{
  "arch": "unet",
  "model": "segmentation model",
  "num_classes": 32,
  "norm": "groupnorm",
  "activation": "silu",
  "pixel_unshuffle": 2,
  "widths": [64, 128, 192],
  "attention": false,
  "init": "kaiming_normal",
  "beta2": 0.98,
  "grad_clip": 1.0,
  "steps": 26800,
  "epochs": 47.3,
  "lr_schedule": "step",
  "warmup_steps": 5360
}
Rows from block 3 of a small segmentation model, named by matrix and row number. Rows with one number belong to one channel. Each number is 128 + 32 x the weight over its row's rms, rounded and kept within 0 to 255. All counts start at 0. Numbers have three digits each.
After each channel's rows are labels from the 100 images, of 14976, where the channel reaches its highest value: "lies over" is the class under the peak. Only what is clearly more common there than usual is listed. The data: patchworks of several textures. In brackets: how many of the 100.
# convs0: first 3x3 conv (model.mid.1.convs.0.weight, 192x192x3x3, standardized in use, each kernel summed), inputs 48-95
# convs1: second 3x3 conv (model.mid.1.convs.1.weight, 192x192x3x3, standardized in use, transposed, each kernel summed), outputs 48-95

convs0.34:132142138063166212165121117148164142147131151126183109167123130150185146074146163159228160137152157127088141152175171160157172124127079128159159
convs1.34:142157112159120045147155176134042167130174118090062197127149140137116108179074121146115147134144122189127081125104098122170172113158173153058053
lies over: spiral (84)

convs0.92:095134154077155107178126185131167155141092146121134132151164123130169039146184176152110182130141166147175142143193157166150103176180134162168130
convs1.92:092127114177153146120131130137112115100195105154127190124109121151124169143095124124170101132108147138043110120101133134145151086096062103128038
lies over: mosaic (58)

convs0.179:117154163094137172140122134152196141148113162113174140153132173086194134088152170152123118118147162117140161172191148166096143137129105162159157
convs1.179:146189102181137048133136174128042193101136138121106170118155123116114125183113113171147135127134123180112067125084091132192137145162134156074033
lies over: spiral (45); veined (35)

convs0.35:104156139122134150148104126139097134148192146120120148152145056150157080133106163157080157169129155115146083183139145207105121063144144099126108
convs1.35:168125053177128105169173142151090116054055131109089103094148075132131132168154141112185122097131117118171095122051099076144022154146159191142118
lies over: spiral (68); rings (30)

convs0.5:108074128144143091125121160095130096151098123146072136111133130116043150152024134128133095132106130119098085135085121145175141124140099133134128
convs1.5:164172128099096100108151124198113153135107112095129139128129106185156111144143094160118126125154127147091121057133122071156138169132099135147103
lies over: plain (27)

convs0.10:096082159058150148135112123152124156126146159159163172147116139136149152185192153130107144127156143121112145156155171131093096181163137117112158
convs1.10:123181110134122120121190114143125154137123119114117121091150140116156098169099092136179124107153102155146136076108077093170156148129103120184085
lies over: cloudy (47)

convs0.62:093131136149123126184105168096114122168132153159100136094139165112057124117115137124127126139127171151154090133108147141166111136126126041111135
convs1.62:182179143080065108132146123151110144150080085082131125137130115152138111113164121142115146123168100132077119069160113086156140183109108162160111
lies over: labyrinth (38)

convs0.106:105092124112139150156104215139109057182120109124065143089112166160127128104115141102107137164095147159133117118078138118143126091115117082094148
convs1.106:171176143101127086086150107191124164141125103109146123111118114182148114158155089153106126123160116125114127058129111063161141154136103127152099
lies over: labyrinth (28)

convs0.11:101079133142146093118124156094124085156105122148070138103129137115039149147017131123131097132112130120101088135088116141173145129126098132140121
convs1.11:165173128099097100109151123195113154136109111093128139129129106186157110142144094160116124125155126148097121057132121070157139167132101135148101
lies over: plain (25)

convs0.101:062133168099167127183162132107095148136184168171159162152145133087113119158116184152120174160143106115119081185185162142101150096125136147145147
convs1.101:216166090157133072099160130173125155150156136143096140055095127169106124174073127121176142088190121110137124127106114074208107137159122101085099
lies over: spiral (38); rings (30)

convs0.173:149100154033152118135131141117198183123165140035133104127129141139162046166177137138049150141151124128170121148140126119154117187160140150185140
convs1.173:076137121100116172094110113153083099094160127203153160111113101181121165078118175127154127161001145123106122115166176174027111065080138133131116
lies over: mosaic (61); rings (31)

convs0.88:089122143152138129188102174101115126171131148159109125098144174110065135121118155134127129145128174157143086150113163157166112135132117044120133
convs1.88:185178144080067107129148122149109142151084085086132125139130112158143110115160116144113143128166101135085121066161113084156141181112108159156110
lies over: labyrinth (30)

convs0.14:111101122141149095111111153094136089155119117154060139102112139122027156122044128122143107125101116119093112105064109128192140135128109122126119
convs1.14:161170134086120088118156119169112161145104113070125132140137117177160095138153097154101110128166118157115119061130108070167153160128109147152097
lies over: cloudy (30)

convs0.98:113127136124117127117127196129119052163133092126067143055145132182111101111121125107133147132093125124130123062092091076157150105110107113143135
convs1.98:155150158085145081081118080136159166159108135133154119129099141160130129141149111119086146126168114122104149057144110065169143153120105088152106
lies over: spiral (25)

convs0.61:077113143088153065156123151193145161110104170113121147152155092115151043168185164174040167134135152155134129135145144152138119199169177164145110
convs1.61:132119115143088176139181135112166055136134076141136155104073125118128157103082107088188105128098101123082152110124104079124137125102075109166077
lies over: mosaic (98)

convs0.47:095187110093153159130122107154090131095172175148186119146134130138121156002053157174136138125078180166117155155148131153111160153129157162137106
convs1.47:110117124169135060190125148130114168129101157090067109137180145083138030152155125153115125135163151130143082123100091119144133122161125176130120
lies over: cloudy (54); marbled (32)

convs0.20:150061132181164112126089142118126137118225169133096130129107135124087123148128142111158115163102126127054135167112139139135123059089061144223120
convs1.20:155123029112136078155190124169106124070033182080140108091111065148137131114189117127120128140118152099160143104050101078131012152153137187144121
lies over: spiral (48); rings (39)

convs0.68:115136138087153179160128135144080172141153133133121151157184130098137135133170150167151117143087124143073113119140147162099103169161139150100162
convs1.68:098120136110147078121132154079133110192147124070090150128108186140129103172087095126067111158181124145184147109085089111171188127136185133114091
lies over: cloudy (95)

convs0.78:080130146154135125189103176092114115176124148154106129098137174111065129122120145133122125159130176150136090142109157147167113134128115050121130
convs1.78:186175145076063110129147120149113139155084083084132120137131116155144111110162116143112145123167102134085121069160114085156143182111110158159111
lies over: labyrinth (27)